{"train_examples": 72500, "image_size": 48, "targets": ["patches"], "qk_norm": true, "parallel_block": false, "moe_every": 1, "lr": 0.0015, "beta1": 0.9, "steps": 40000}
Rows from block 3 of a small image classifier, named by matrix and row number. Rows with one number within an expert belong to one neuron, the router's apart. Each number is 200 + 30 x the weight over its row's rms, rounded and kept within 0 to 999. All counts start at 0.
Before each expert's rows are labels from the 100 images, of 14976, where the router gives the expert most weight on average: "colour at peak" is the nearest of a few named colours to the mean colour under the peak; "strongest on" is what is common among them. Only what is clearly more common there than usual is listed. The data: patchworks of several textures.
# router: slot weights (model.blocks.3.mlp.router.weight, 16x128), inputs 0-127
# up: expert up (model.blocks.3.mlp.up, 8x64x128), inputs 0-127
# down: expert down (model.blocks.3.mlp.down, 8x128x64, transposed), outputs 0-127

# expert 5
colour at peak: green
strongest on: black
router.10,243,183,162,192,210,161,265,215,214,170,182,187,196,267,208,192,239,157,212,213,221,213,245,186,186,152,179,189,179,158,193,174,241,209,159,211,208,222,201,179,171,191,148,235,258,217,149,213,201,224,141,208,187,225,228,164,200,139,220,210,185,203,233,204,165,206,238,174,250,170,171,252,197,167,228,202,209,198,230,133,178,240,201,236,192,172,251,183,179,209,191,161,187,185,273,221,218,188,197,198,227,202,220,191,221,251,221,184,223,172,211,248,188,189,227,134,153,213,176,246,182,201,235,204,234,198,241,166
router.11,215,171,229,227,211,152,207,190,137,140,236,242,198,146,200,236,152,195,183,229,236,198,220,214,204,193,242,204,184,183,196,160,205,158,202,169,177,157,197,227,209,153,186,174,213,246,254,182,269,219,240,220,206,212,201,204,179,127,219,206,218,237,190,200,151,236,202,200,164,156,199,161,263,253,181,234,194,242,246,210,212,205,244,217,199,249,241,214,156,201,186,168,232,180,230,148,192,202,163,195,187,187,206,208,190,169,210,211,163,175,206,124,202,246,195,222,177,179,177,161,205,196,190,182,239,165,217,181
up.3,201,242,200,127,206,175,162,168,174,187,178,147,175,179,166,221,209,260,143,221,134,172,240,179,152,209,199,138,161,194,235,195,210,213,181,161,157,252,199,191,229,256,207,259,219,179,202,250,223,253,200,268,148,220,247,180,169,234,237,202,238,195,216,187,179,204,209,209,209,165,221,181,232,223,225,180,174,179,202,189,241,177,228,221,245,237,226,135,203,223,200,202,195,180,191,191,196,173,272,216,197,252,201,232,191,217,206,224,187,186,195,179,192,197,183,196,204,180,212,173,198,257,184,220,195,229,203,181
down.3,211,196,204,265,224,227,180,264,206,238,208,232,232,214,247,190,192,154,247,193,278,235,163,207,219,196,208,258,254,194,186,223,207,165,200,258,213,183,170,199,183,165,179,128,195,194,162,128,145,168,176,136,229,223,158,198,247,166,195,219,162,189,195,202,221,214,183,176,207,194,190,215,186,197,233,165,178,195,204,222,158,221,159,213,135,166,180,247,253,204,221,208,194,233,223,217,226,229,179,159,225,166,182,205,195,183,188,208,190,199,204,236,208,143,185,193,200,212,232,201,178,150,188,215,207,191,158,222
up.4,228,211,217,151,206,192,237,171,187,204,176,186,178,189,198,235,190,196,216,246,134,184,191,195,160,181,179,185,188,234,220,241,198,251,172,193,187,222,236,177,228,245,152,221,208,218,167,258,187,195,213,219,135,201,215,189,181,233,183,246,197,178,201,161,193,171,224,239,226,192,209,177,206,206,236,214,192,186,220,170,226,141,160,222,225,224,225,149,251,191,244,212,197,224,183,223,203,133,240,271,146,224,142,233,186,227,145,190,222,214,170,187,134,196,206,187,204,198,256,180,196,273,195,225,172,210,181,165
down.4,185,198,165,226,223,207,133,284,202,185,203,205,204,209,249,204,222,199,205,207,275,227,182,182,225,172,215,207,218,215,182,230,206,152,193,227,191,197,165,206,233,209,250,149,161,185,197,126,161,220,190,128,256,167,171,165,233,187,197,154,164,194,206,225,174,180,174,180,170,207,186,237,191,197,211,173,189,232,206,272,181,239,221,210,158,172,173,274,216,215,170,199,188,211,208,216,203,229,169,182,269,223,230,206,212,192,245,175,213,182,190,226,256,147,177,198,171,198,209,233,186,150,182,231,200,188,199,208
up.5,213,255,148,149,204,176,145,163,197,183,162,169,174,180,188,217,211,246,153,232,197,194,260,159,189,209,234,188,204,206,235,184,196,174,161,145,187,247,197,193,219,255,261,213,199,219,220,232,225,264,199,235,181,220,242,170,144,218,254,164,248,171,238,203,165,197,203,193,197,174,198,197,231,236,209,206,176,202,212,197,188,160,223,187,216,203,229,193,141,177,213,192,158,155,215,196,211,219,225,147,258,249,227,240,234,203,199,243,182,157,233,193,178,164,178,200,189,175,164,194,194,239,189,230,198,241,218,167
down.5,178,199,255,263,224,241,179,253,209,240,197,208,231,203,211,202,198,168,233,158,217,209,132,227,194,230,179,224,208,192,192,204,199,200,229,264,207,174,192,220,174,162,157,170,194,170,188,156,126,148,181,174,216,219,159,218,258,181,172,235,170,223,186,206,260,210,174,176,214,213,208,183,169,189,234,158,200,170,168,230,210,251,176,205,135,190,183,206,255,240,172,227,243,218,200,215,201,223,213,166,161,155,152,192,149,169,215,216,160,243,184,230,211,194,204,212,229,244,215,171,174,147,195,185,188,197,180,226
up.6,218,185,175,201,185,164,209,203,163,144,155,184,156,200,202,237,192,193,170,203,244,191,217,187,204,182,226,177,191,164,209,156,183,179,168,185,205,202,186,221,175,169,229,191,234,198,214,189,229,248,174,231,235,224,248,170,194,133,259,200,184,200,233,190,162,230,218,185,200,160,194,193,233,221,178,181,189,234,228,189,160,211,201,163,185,195,239,199,133,165,162,175,232,168,252,205,192,221,171,169,246,217,278,197,271,187,240,238,185,160,247,188,163,207,231,180,213,196,131,223,223,176,228,220,243,237,251,160
down.6,157,237,255,205,239,242,232,185,176,256,190,209,230,189,179,203,177,213,198,180,139,226,193,207,147,263,173,226,193,221,211,169,222,200,224,186,182,221,188,186,198,257,161,250,175,181,193,227,176,161,220,228,166,224,160,239,171,283,166,196,219,202,197,223,292,197,175,194,202,214,220,220,181,219,212,183,194,161,166,166,244,200,181,180,227,198,175,166,240,229,206,198,171,204,159,201,194,205,257,204,153,146,166,210,144,203,172,209,163,250,194,198,230,202,190,225,202,190,187,155,202,223,219,178,185,226,146,245
up.7,202,209,173,193,190,158,180,196,172,147,162,178,154,193,180,230,194,209,153,192,231,191,247,178,202,210,245,181,191,181,226,164,199,178,160,183,192,219,185,219,169,192,248,191,225,192,223,179,230,259,176,244,233,242,242,175,175,151,250,164,220,188,222,175,168,235,196,190,191,158,198,215,240,225,179,168,177,229,224,202,159,204,212,173,211,190,226,201,132,180,153,168,196,179,242,196,203,246,190,163,251,213,290,200,250,197,247,240,181,155,255,193,196,193,216,186,199,191,128,206,211,172,231,211,228,232,252,180
down.7,174,221,260,219,238,245,238,194,179,266,195,208,237,186,193,205,174,187,219,177,146,206,163,211,147,254,170,231,206,220,202,168,201,208,221,204,190,212,200,197,184,233,146,234,168,188,174,226,172,135,219,222,172,228,164,240,192,251,182,235,204,193,189,210,294,206,189,194,227,221,223,198,170,219,217,178,190,163,167,162,243,205,158,188,200,203,182,159,248,219,218,219,196,211,171,215,199,198,244,202,138,135,142,217,146,188,164,212,153,261,187,205,199,209,216,221,232,200,196,158,188,221,223,188,183,213,150,230
up.8,201,245,189,177,141,240,204,206,184,248,209,225,212,226,197,185,194,218,261,147,211,226,231,195,228,228,241,254,268,233,182,190,170,199,208,214,239,235,247,163,178,211,209,184,172,221,206,164,193,195,199,195,199,210,205,227,193,193,203,152,237,159,191,164,262,189,179,234,173,257,147,205,151,173,180,219,200,152,155,169,165,141,205,163,213,182,160,205,169,151,212,204,136,165,183,187,219,230,209,155,228,167,209,213,219,197,145,237,206,205,226,212,190,162,127,226,204,198,179,205,246,224,237,227,200,216,187,207
down.8,181,164,200,191,152,208,199,195,207,223,206,240,150,209,157,183,199,223,227,230,183,245,241,256,253,198,167,231,219,146,200,291,245,241,248,185,259,161,278,203,208,187,210,164,208,190,203,164,217,195,199,187,203,200,200,219,174,171,162,152,173,206,199,212,201,204,207,190,140,196,189,202,199,176,201,235,244,185,213,208,192,175,192,215,225,228,162,223,145,216,196,189,156,201,184,152,155,164,208,241,215,194,257,164,209,223,176,249,246,173,198,175,196,218,161,190,205,255,190,192,210,187,235,183,255,186,145,221
up.9,164,270,205,167,226,235,162,158,233,202,219,174,230,181,205,184,228,276,163,209,143,173,207,189,177,256,200,173,173,216,230,194,225,176,223,187,177,240,163,187,201,219,224,203,183,175,224,238,192,218,227,221,179,183,176,205,179,239,202,176,265,229,183,215,216,165,156,209,210,198,247,200,204,222,220,207,196,167,152,230,226,231,224,197,192,184,168,196,240,261,216,261,169,182,163,183,186,238,266,166,189,234,163,215,165,190,207,166,160,216,213,209,273,170,184,239,182,188,201,162,170,207,140,179,145,219,183,207
down.9,273,148,186,245,153,190,200,233,201,199,216,224,242,212,234,191,197,157,223,206,290,184,166,192,219,138,212,220,225,156,186,183,171,193,201,222,218,171,221,221,196,113,188,154,221,237,183,173,213,193,168,180,218,216,227,195,234,113,238,240,171,207,192,198,162,221,224,190,216,207,168,152,197,193,192,196,200,199,210,205,173,219,200,228,144,213,237,222,165,176,214,187,272,194,257,202,223,199,137,160,218,185,188,207,221,170,214,201,191,184,194,192,150,207,218,184,218,222,217,230,204,191,185,220,222,161,259,163
up.10,144,176,226,181,198,184,221,253,185,188,211,148,176,206,169,223,222,214,177,151,147,216,210,242,194,216,173,128,168,203,221,187,224,234,232,199,181,207,211,224,149,191,194,256,207,140,207,183,225,182,177,252,223,192,204,210,202,189,208,170,196,205,178,179,231,236,179,154,223,184,235,209,184,172,229,170,198,189,176,205,233,250,189,197,207,207,164,163,244,254,103,221,219,213,199,209,187,213,243,229,179,208,215,134,178,192,256,197,190,176,181,204,273,215,248,188,208,224,147,204,205,142,246,166,199,216,220,228
down.10,215,152,195,224,207,202,271,148,178,210,234,220,178,203,208,175,179,159,229,224,212,199,211,229,206,193,202,258,265,174,222,207,214,220,199,184,196,194,165,182,205,209,161,190,251,219,150,221,207,170,221,149,207,193,192,200,182,210,167,247,195,176,194,152,176,209,241,238,219,174,217,216,217,234,193,212,184,237,239,173,179,137,140,232,217,200,201,214,236,127,286,174,162,226,223,225,248,175,176,240,191,192,203,210,227,191,112,192,223,195,204,180,154,199,204,183,180,165,229,223,176,250,205,189,210,159,147,216

# expert 7
colour at peak: pink
strongest on: patches: two
router.14,167,233,189,204,162,260,233,173,242,236,213,206,226,260,189,130,261,220,239,190,197,238,213,213,203,205,191,217,210,213,213,176,220,157,204,252,196,234,189,143,200,216,177,232,208,178,175,195,182,212,183,160,182,195,146,210,225,246,150,189,223,188,231,238,238,175,174,207,215,249,195,244,153,166,183,243,235,150,145,151,173,204,216,188,206,146,187,191,205,196,208,204,164,204,198,186,220,209,240,179,181,158,190,200,180,240,152,167,213,237,218,261,224,153,151,222,166,223,236,218,197,227,183,174,150,228,187,212
router.15,170,223,250,164,220,147,185,175,173,163,235,219,175,157,164,188,175,248,170,240,172,199,192,205,214,184,191,156,142,140,204,163,220,195,215,186,182,203,177,232,221,183,176,200,251,175,256,177,231,223,202,250,201,214,233,225,217,193,199,189,238,264,164,203,188,242,187,221,150,157,172,164,227,232,200,195,215,173,193,223,255,207,249,218,194,258,207,168,175,257,173,193,239,154,201,151,204,192,236,174,162,229,202,144,198,180,243,218,181,180,171,149,241,247,178,210,219,213,181,189,207,209,171,207,251,221,210,206
up.3,225,200,171,174,237,169,183,197,235,176,204,165,178,186,179,169,220,174,172,193,175,131,209,162,157,196,207,178,196,220,211,227,229,229,134,199,184,219,206,188,211,231,205,225,205,211,182,262,187,236,209,208,162,159,228,126,157,213,212,232,219,184,220,152,172,189,234,235,251,151,244,205,242,230,243,205,123,231,263,191,190,196,199,236,196,187,251,183,236,199,247,212,195,220,216,244,249,191,207,230,200,250,200,257,206,223,212,191,208,191,231,207,164,177,236,155,167,153,193,169,163,228,203,198,195,193,229,153
down.3,202,213,267,212,160,233,178,195,184,268,216,262,203,195,194,192,187,220,208,206,205,237,161,199,222,213,173,233,198,129,231,177,217,148,237,194,202,170,212,265,209,196,193,197,185,194,196,140,213,139,183,208,241,239,178,220,192,204,177,176,182,216,194,257,236,225,169,162,164,213,189,182,159,197,200,193,233,168,168,213,240,222,168,215,177,254,135,209,160,234,176,189,231,174,178,186,179,194,214,158,180,134,197,184,194,193,208,235,180,199,158,189,245,240,173,213,249,278,183,205,213,177,207,214,215,184,144,239
up.4,178,173,215,258,227,188,188,193,211,158,217,207,211,183,256,212,187,169,180,167,242,207,169,205,228,241,229,220,222,198,215,208,206,182,225,218,202,126,165,243,182,149,215,143,199,192,214,189,234,165,208,172,278,206,192,221,209,174,185,234,180,206,187,185,163,218,178,187,213,190,229,193,209,205,154,180,183,310,216,249,179,223,159,180,168,176,159,278,233,180,174,199,222,243,208,204,176,257,134,212,202,194,223,190,222,177,218,167,237,171,200,213,218,203,261,206,173,187,199,213,167,140,216,181,169,185,188,206
down.4,200,195,222,181,161,197,225,143,208,227,222,176,185,210,163,151,202,202,190,204,142,160,223,181,176,225,195,194,164,176,236,136,191,190,177,159,158,242,178,210,198,262,175,289,205,240,182,295,209,199,185,244,192,200,225,194,159,283,222,204,238,193,200,230,242,207,228,216,213,210,214,198,170,213,155,223,225,192,188,137,229,214,167,224,243,205,196,149,149,188,209,195,212,141,190,206,213,186,222,188,167,184,203,234,213,241,175,209,174,250,189,213,193,206,210,182,231,222,159,223,189,241,225,199,168,172,209,223
up.5,183,234,207,149,212,194,217,182,231,190,209,171,164,207,143,194,217,216,187,188,152,162,209,223,166,226,194,168,179,205,236,208,262,250,167,212,188,244,219,141,183,223,155,257,226,188,178,250,135,230,187,212,111,178,212,176,188,227,163,210,215,200,198,157,202,163,209,222,232,166,274,204,215,215,277,199,169,153,215,179,195,190,204,236,219,183,224,127,242,216,214,212,202,216,192,232,220,161,238,233,174,222,181,218,153,231,209,227,221,208,235,206,185,183,192,184,157,182,213,158,187,234,193,185,199,233,212,194
down.5,233,203,210,224,182,231,166,228,203,231,197,253,223,183,250,223,195,192,218,234,269,233,130,206,248,189,192,214,219,182,184,188,162,154,236,245,221,157,226,262,214,146,240,130,170,208,225,106,217,166,185,169,243,237,176,199,228,160,209,200,170,205,200,241,184,216,168,171,186,211,166,166,175,201,218,186,203,183,165,261,217,203,194,200,130,223,176,241,199,206,198,226,242,216,204,189,187,223,178,151,214,163,174,198,196,148,224,209,195,156,171,201,215,218,191,226,220,225,219,199,203,185,150,228,193,202,197,172
up.6,180,236,172,204,154,219,231,192,210,236,172,209,223,241,206,201,214,187,238,181,208,228,243,209,190,244,252,224,256,224,207,204,191,181,209,230,192,235,191,125,139,226,178,238,170,202,176,177,168,191,160,182,199,251,189,224,220,222,224,156,202,138,212,197,240,180,174,133,200,234,210,242,176,196,189,210,215,168,178,145,129,192,185,183,206,164,176,212,209,155,173,194,147,183,191,196,195,228,201,181,215,127,227,208,224,237,183,243,238,210,258,222,200,154,160,216,155,199,184,220,217,200,234,213,173,256,206,240
down.6,225,198,228,162,192,196,171,220,233,195,169,171,185,192,184,210,170,199,191,142,195,151,144,201,204,230,202,148,190,195,207,200,159,233,233,266,205,169,249,245,167,154,255,180,176,198,216,202,167,217,158,216,200,170,245,177,200,209,223,224,176,149,219,194,215,177,207,215,196,200,237,120,215,172,230,152,153,192,181,245,206,195,212,168,178,195,181,180,222,213,188,242,268,260,174,246,193,201,204,189,181,263,204,222,187,170,266,235,213,179,210,215,171,208,211,237,246,170,203,177,219,175,207,204,161,230,251,149
up.7,198,155,228,182,196,150,199,212,110,163,177,249,172,166,194,223,122,193,195,229,200,191,213,205,197,158,223,170,193,173,169,209,192,230,195,185,200,162,211,219,231,201,193,198,225,257,206,210,223,222,188,211,199,225,258,194,189,192,232,222,185,216,176,178,175,234,220,198,158,163,178,157,254,243,198,193,169,263,298,202,213,194,233,221,216,269,237,201,194,195,181,163,235,187,225,195,185,147,156,217,177,183,207,214,200,215,218,200,201,182,175,118,182,221,214,144,183,198,187,186,218,214,230,211,270,210,231,192
down.7,177,223,138,176,190,213,195,240,192,289,156,224,185,227,198,195,220,217,200,237,184,254,230,190,199,199,158,241,240,172,195,232,232,208,193,164,228,249,207,166,228,239,215,191,194,163,150,166,190,173,168,197,187,219,199,181,179,204,225,147,215,162,247,226,240,170,197,152,217,186,195,253,171,202,254,211,228,161,217,167,188,170,155,192,192,182,173,228,189,197,239,195,124,181,198,202,189,180,224,206,255,177,200,187,225,250,168,233,220,191,201,216,206,163,161,160,191,241,201,201,221,196,238,242,243,220,137,246
up.8,213,207,186,168,224,175,194,196,230,176,199,164,174,204,175,185,226,183,175,192,165,130,218,187,164,195,195,171,182,209,224,218,249,246,134,203,185,237,213,170,190,222,177,244,222,194,173,256,173,233,193,212,141,164,226,137,173,213,199,228,215,186,221,151,176,188,229,223,252,148,259,205,232,211,266,195,132,199,248,182,189,201,199,238,202,185,262,149,237,208,230,211,204,226,219,243,233,176,216,246,191,243,189,245,180,223,217,204,218,187,233,210,178,175,234,148,163,167,199,173,177,220,197,185,209,210,238,156
down.8,207,214,254,214,158,236,178,201,194,265,214,265,211,187,207,197,196,217,221,219,230,250,144,210,246,214,187,233,214,149,215,189,196,143,246,217,208,152,221,268,212,170,222,155,179,196,215,114,222,148,189,186,244,241,165,206,203,189,184,183,183,204,201,259,219,223,165,173,167,213,183,162,170,202,210,207,230,176,167,233,231,204,180,211,158,246,138,225,171,222,192,198,229,195,174,179,182,210,207,151,188,145,187,190,197,173,202,237,188,176,168,191,232,235,161,235,242,253,203,199,208,187,188,208,201,188,150,226
up.9,184,215,181,174,214,181,202,203,230,161,204,156,184,230,185,197,229,204,162,174,158,141,224,193,194,212,201,155,165,199,250,191,269,229,160,195,188,240,202,175,143,206,195,231,231,165,189,244,186,241,161,226,174,187,219,163,178,229,185,190,222,200,210,170,182,209,193,187,251,148,277,233,221,191,263,175,141,197,223,184,177,225,205,215,195,168,226,156,222,226,180,207,202,236,226,233,208,216,221,217,193,235,199,205,171,207,248,218,216,171,251,222,224,165,236,149,132,184,165,189,186,162,204,148,208,237,266,183
down.9,231,195,259,219,167,230,197,161,209,255,208,254,205,177,203,187,175,193,227,210,240,210,128,208,248,215,201,241,232,152,211,173,168,174,248,219,203,133,200,285,203,144,235,132,198,225,221,159,215,171,186,193,235,239,197,199,197,212,195,225,187,192,201,241,212,231,204,225,170,215,187,115,182,207,184,198,209,199,172,230,223,170,192,198,157,242,146,212,182,185,242,206,240,197,173,188,194,217,188,145,167,167,194,211,211,146,188,228,187,183,176,193,175,244,153,247,253,211,207,203,200,225,186,193,186,190,173,205
up.10,199,217,152,235,168,216,224,199,216,227,165,203,221,228,220,181,204,149,244,181,247,238,231,213,194,221,249,252,278,226,190,209,162,179,203,221,214,205,179,144,160,197,204,213,172,231,167,189,183,197,173,165,216,246,189,189,211,200,225,192,184,150,226,216,231,176,195,171,197,236,209,238,185,204,167,187,201,205,190,165,94,198,179,182,188,163,190,242,199,123,209,192,162,199,180,211,194,233,173,169,240,133,232,243,230,236,174,215,237,224,268,220,188,150,183,206,148,189,191,236,204,192,226,206,173,227,192,219
down.10,212,225,268,151,196,193,172,183,222,196,183,179,169,179,169,198,173,209,166,151,168,158,159,193,183,252,201,147,164,177,243,160,172,197,205,260,157,190,229,260,190,193,245,223,166,201,217,209,169,217,173,238,198,178,234,176,172,228,229,205,210,154,220,219,218,179,201,210,180,201,252,127,218,191,217,164,156,188,178,229,230,197,203,183,201,211,179,160,211,216,172,226,273,236,170,239,200,189,230,188,158,240,208,242,176,186,262,228,203,181,203,205,194,226,208,239,264,176,189,177,212,196,204,205,135,219,234,156

# expert 0
colour at peak: brown
strongest on: green; grey
router.0,192,242,196,221,159,183,180,178,211,170,269,212,223,190,173,171,187,222,163,184,241,222,260,199,242,238,252,209,187,174,226,153,205,153,220,204,184,235,164,192,156,169,193,193,220,171,240,161,241,220,169,217,240,243,205,244,213,184,198,157,251,221,183,218,190,260,155,152,174,171,169,235,218,220,163,178,211,202,169,211,160,224,208,209,188,160,186,212,173,221,157,193,164,198,226,148,218,261,190,138,219,200,230,155,213,207,235,227,180,173,238,207,241,167,175,231,155,200,158,196,191,153,191,180,178,196,237,215
router.1,213,161,222,210,197,149,250,190,133,190,160,256,212,185,225,231,183,162,218,230,216,213,196,202,214,150,187,209,196,155,166,174,186,211,187,173,207,153,203,238,245,177,172,194,233,253,195,182,216,189,210,212,211,225,217,176,206,156,202,208,159,248,212,220,152,214,248,181,154,194,153,162,207,211,201,234,218,225,241,195,239,212,214,223,192,264,247,210,168,177,193,132,250,138,240,201,180,149,155,217,205,169,187,196,206,189,202,171,211,184,151,162,181,258,204,161,221,219,197,228,235,236,225,227,257,184,229,188
up.3,214,214,189,188,178,186,215,233,203,233,203,155,207,291,187,178,224,199,187,182,201,239,204,195,205,199,193,198,173,187,206,151,197,204,224,217,212,224,180,219,153,189,195,225,221,178,193,178,194,183,121,230,234,260,219,220,257,222,203,171,209,202,193,210,226,215,176,139,253,200,202,256,124,132,187,149,198,186,145,180,188,217,156,170,207,166,161,185,195,217,156,190,219,193,200,210,179,230,192,172,240,166,235,163,225,225,243,207,220,175,194,254,227,187,246,177,176,242,173,258,210,177,229,222,188,274,212,221
down.3,180,166,233,214,214,189,241,151,187,169,206,199,169,161,178,194,159,180,222,183,174,162,185,262,220,229,241,228,237,213,211,188,152,239,227,185,185,157,168,205,193,190,185,165,239,215,239,246,191,209,253,198,194,177,216,235,194,229,179,255,232,231,202,132,197,207,244,274,191,197,201,155,247,235,185,236,193,225,183,211,206,142,204,188,198,235,209,197,223,150,266,227,195,197,181,193,242,195,204,212,164,198,178,178,191,142,139,202,161,228,202,152,155,233,170,251,208,160,204,169,195,230,185,162,197,201,170,226
up.4,157,228,269,183,230,186,181,153,174,186,210,249,220,137,212,238,175,224,198,229,163,209,185,203,190,232,199,217,192,215,209,224,204,185,250,205,203,182,164,223,218,198,194,142,190,205,259,197,204,172,265,204,193,228,164,243,208,216,165,175,216,230,155,189,200,207,160,251,124,201,198,161,220,246,181,214,218,188,175,242,247,187,224,203,201,233,174,217,235,225,224,230,199,181,141,147,194,208,217,218,146,188,171,190,185,166,178,194,167,211,172,148,234,217,159,255,213,192,232,157,177,236,159,188,179,198,137,221
down.4,250,168,126,234,178,205,205,237,210,191,201,137,203,215,265,176,230,196,179,204,254,183,222,199,179,148,175,198,195,208,192,180,207,203,138,187,182,264,165,174,208,221,163,252,190,201,153,208,228,202,171,172,197,182,219,181,226,209,262,234,176,202,226,204,180,191,227,166,265,183,195,246,206,224,178,164,206,206,212,171,168,190,159,204,177,171,253,185,184,160,203,238,190,211,266,210,177,195,200,199,291,199,202,237,198,251,202,180,214,213,230,199,179,164,243,174,187,183,207,214,207,219,137,236,171,192,226,154
up.5,208,188,209,220,230,209,205,168,210,186,228,197,192,161,169,201,181,190,186,178,168,161,183,204,164,226,237,217,260,253,201,235,199,209,174,201,171,177,212,189,230,233,189,193,180,237,216,241,182,191,292,184,179,163,185,197,150,241,153,222,218,181,192,147,207,157,201,245,227,196,228,192,233,237,204,245,174,238,246,211,192,153,194,235,207,196,208,238,253,174,242,208,167,234,187,219,234,209,216,227,181,222,163,250,150,216,143,178,196,226,207,173,181,190,192,235,192,137,230,115,158,221,200,169,164,157,173,220
down.5,199,202,206,202,184,192,142,254,183,207,217,214,212,203,223,182,222,211,198,233,239,234,189,163,188,158,165,170,141,148,211,172,240,155,168,200,184,227,198,208,234,225,194,240,182,198,164,161,201,203,170,185,212,205,188,166,209,195,240,154,168,204,210,266,176,213,181,110,182,188,203,215,182,213,212,160,189,181,208,201,239,275,204,235,187,213,212,197,174,247,133,154,245,177,256,228,184,173,190,163,248,182,210,235,202,237,272,186,203,180,187,200,259,193,209,163,198,239,176,239,192,185,197,239,218,166,249,193
up.6,190,225,176,183,195,176,180,209,191,234,181,158,158,195,228,220,208,192,209,199,232,246,214,160,200,209,218,216,211,213,206,161,174,163,234,205,207,210,172,244,181,190,252,194,162,184,227,156,224,206,139,212,245,232,205,220,223,198,258,153,224,145,182,184,226,223,174,197,194,207,194,213,147,199,154,162,205,210,163,203,196,179,169,136,215,185,154,215,153,179,163,201,199,157,189,175,202,231,173,171,215,173,261,184,288,177,228,231,215,166,193,220,220,202,225,202,212,223,153,269,204,198,250,257,186,284,215,178
down.6,201,150,216,252,201,220,264,181,179,176,197,185,235,184,192,183,161,196,230,167,178,177,203,269,189,220,204,202,194,234,198,157,165,239,198,172,185,177,173,182,198,211,138,245,213,242,216,297,210,187,252,194,172,173,206,241,186,263,154,267,200,261,193,183,217,214,243,218,214,237,187,179,210,202,163,230,233,215,173,172,203,203,199,179,201,209,232,165,236,162,209,221,217,198,208,181,199,188,205,219,183,176,145,191,144,215,154,166,161,276,191,175,183,218,210,230,191,183,210,171,196,225,160,153,165,204,207,218
up.7,243,196,178,190,183,143,209,173,161,140,199,209,196,172,211,232,141,191,177,196,219,158,209,169,200,206,273,178,228,204,202,214,201,213,148,197,183,194,222,198,209,199,218,180,216,230,210,201,220,241,213,217,209,214,246,185,138,178,214,200,190,164,195,158,148,222,215,196,180,147,186,171,267,237,183,207,152,237,276,203,155,160,222,225,244,209,235,209,189,159,209,137,208,217,238,209,204,207,159,201,216,223,228,246,224,191,208,204,217,186,223,135,164,196,212,180,192,139,169,173,215,196,240,212,239,184,271,155
down.7,180,210,247,219,203,240,191,192,173,273,193,212,226,209,196,192,213,206,190,175,166,242,201,195,150,216,155,244,180,168,215,192,256,169,196,169,190,211,186,211,201,251,157,265,169,173,159,214,192,126,204,202,207,211,149,203,173,210,159,174,154,234,191,246,247,175,172,146,212,225,236,237,159,190,191,165,205,187,203,167,233,247,142,200,206,209,167,191,196,223,175,171,192,194,190,237,160,174,217,205,205,140,203,227,168,244,189,208,208,227,177,206,250,207,227,182,241,246,167,209,211,197,224,213,210,199,120,254
up.8,181,211,192,137,194,145,225,194,189,180,163,177,194,197,169,225,189,231,181,193,141,202,232,205,167,206,199,119,159,180,212,198,225,260,163,181,184,230,226,185,203,234,133,306,244,175,179,243,192,225,161,255,176,207,268,188,184,196,211,184,188,221,216,194,191,214,222,145,195,146,206,186,234,227,250,178,190,192,234,165,209,220,207,203,223,214,239,115,196,226,166,182,213,194,207,206,168,181,232,215,189,233,191,173,188,227,226,229,207,186,198,171,185,203,230,163,214,203,180,197,211,206,212,223,236,229,259,179
down.8,186,194,210,218,240,248,174,225,188,244,187,201,171,198,205,213,217,193,205,196,208,229,159,218,197,186,182,258,261,183,172,271,219,184,234,209,192,174,174,201,211,216,206,146,194,146,173,139,174,151,234,159,225,185,148,195,226,167,179,221,176,192,188,176,222,165,176,240,219,182,240,239,184,226,235,194,184,203,203,244,195,163,163,189,162,207,137,262,238,203,245,226,147,217,181,240,218,198,220,215,213,208,199,190,209,171,155,221,197,205,207,186,203,184,187,218,232,198,222,181,194,183,194,213,226,213,75,259
up.9,152,232,183,196,152,237,206,186,204,187,231,183,164,231,179,185,186,230,194,169,192,219,246,214,252,240,260,194,225,249,238,174,201,202,214,225,157,240,193,132,152,225,194,221,190,171,225,178,180,224,195,209,198,194,190,262,186,236,191,133,252,161,209,177,229,187,162,169,187,218,226,235,181,209,191,216,189,160,156,195,139,180,224,179,201,161,159,204,246,200,160,211,136,231,205,170,204,227,229,177,216,193,225,163,195,222,213,215,214,175,254,212,214,155,182,268,161,177,175,167,220,183,222,176,156,240,234,212
down.9,224,144,244,233,216,182,188,241,174,219,173,180,188,158,211,223,187,186,202,211,218,172,150,229,146,163,161,207,164,157,181,173,156,228,205,206,215,165,205,275,203,154,166,201,202,205,193,187,221,155,214,225,200,218,218,201,217,170,252,262,159,220,205,186,213,232,231,176,220,171,202,145,227,206,223,151,187,202,198,195,237,207,152,186,155,245,237,163,207,205,217,241,272,230,227,212,187,167,187,190,207,194,167,224,158,166,219,231,152,198,190,160,166,266,238,196,266,197,186,174,222,216,154,209,221,213,175,181
up.10,172,220,239,182,209,142,187,138,164,157,216,234,172,148,200,234,150,225,177,216,176,173,179,196,218,239,249,195,218,213,232,196,198,199,213,195,168,184,197,216,212,226,222,144,204,206,258,194,211,203,264,221,206,197,222,237,147,219,193,178,230,193,173,157,176,215,181,245,126,160,206,135,258,260,181,236,181,220,234,237,208,135,215,213,196,226,191,222,202,188,213,210,201,193,185,161,223,211,202,199,153,230,191,204,209,146,187,231,203,176,203,113,206,216,165,241,209,144,189,153,192,227,195,200,195,193,200,177
down.10,220,174,171,241,199,215,196,247,169,243,180,169,219,207,234,203,205,195,194,189,219,225,225,211,136,153,148,223,173,188,185,199,233,204,146,162,190,253,175,185,212,238,139,276,172,194,135,207,219,156,191,194,193,205,186,197,207,196,221,217,150,223,213,214,232,199,213,132,248,200,200,265,180,206,187,140,211,194,219,155,202,230,143,192,190,195,236,175,193,191,176,199,192,197,242,229,150,165,192,207,268,158,203,240,166,270,201,189,198,239,193,191,214,183,251,158,214,231,184,205,223,200,177,235,215,204,168,211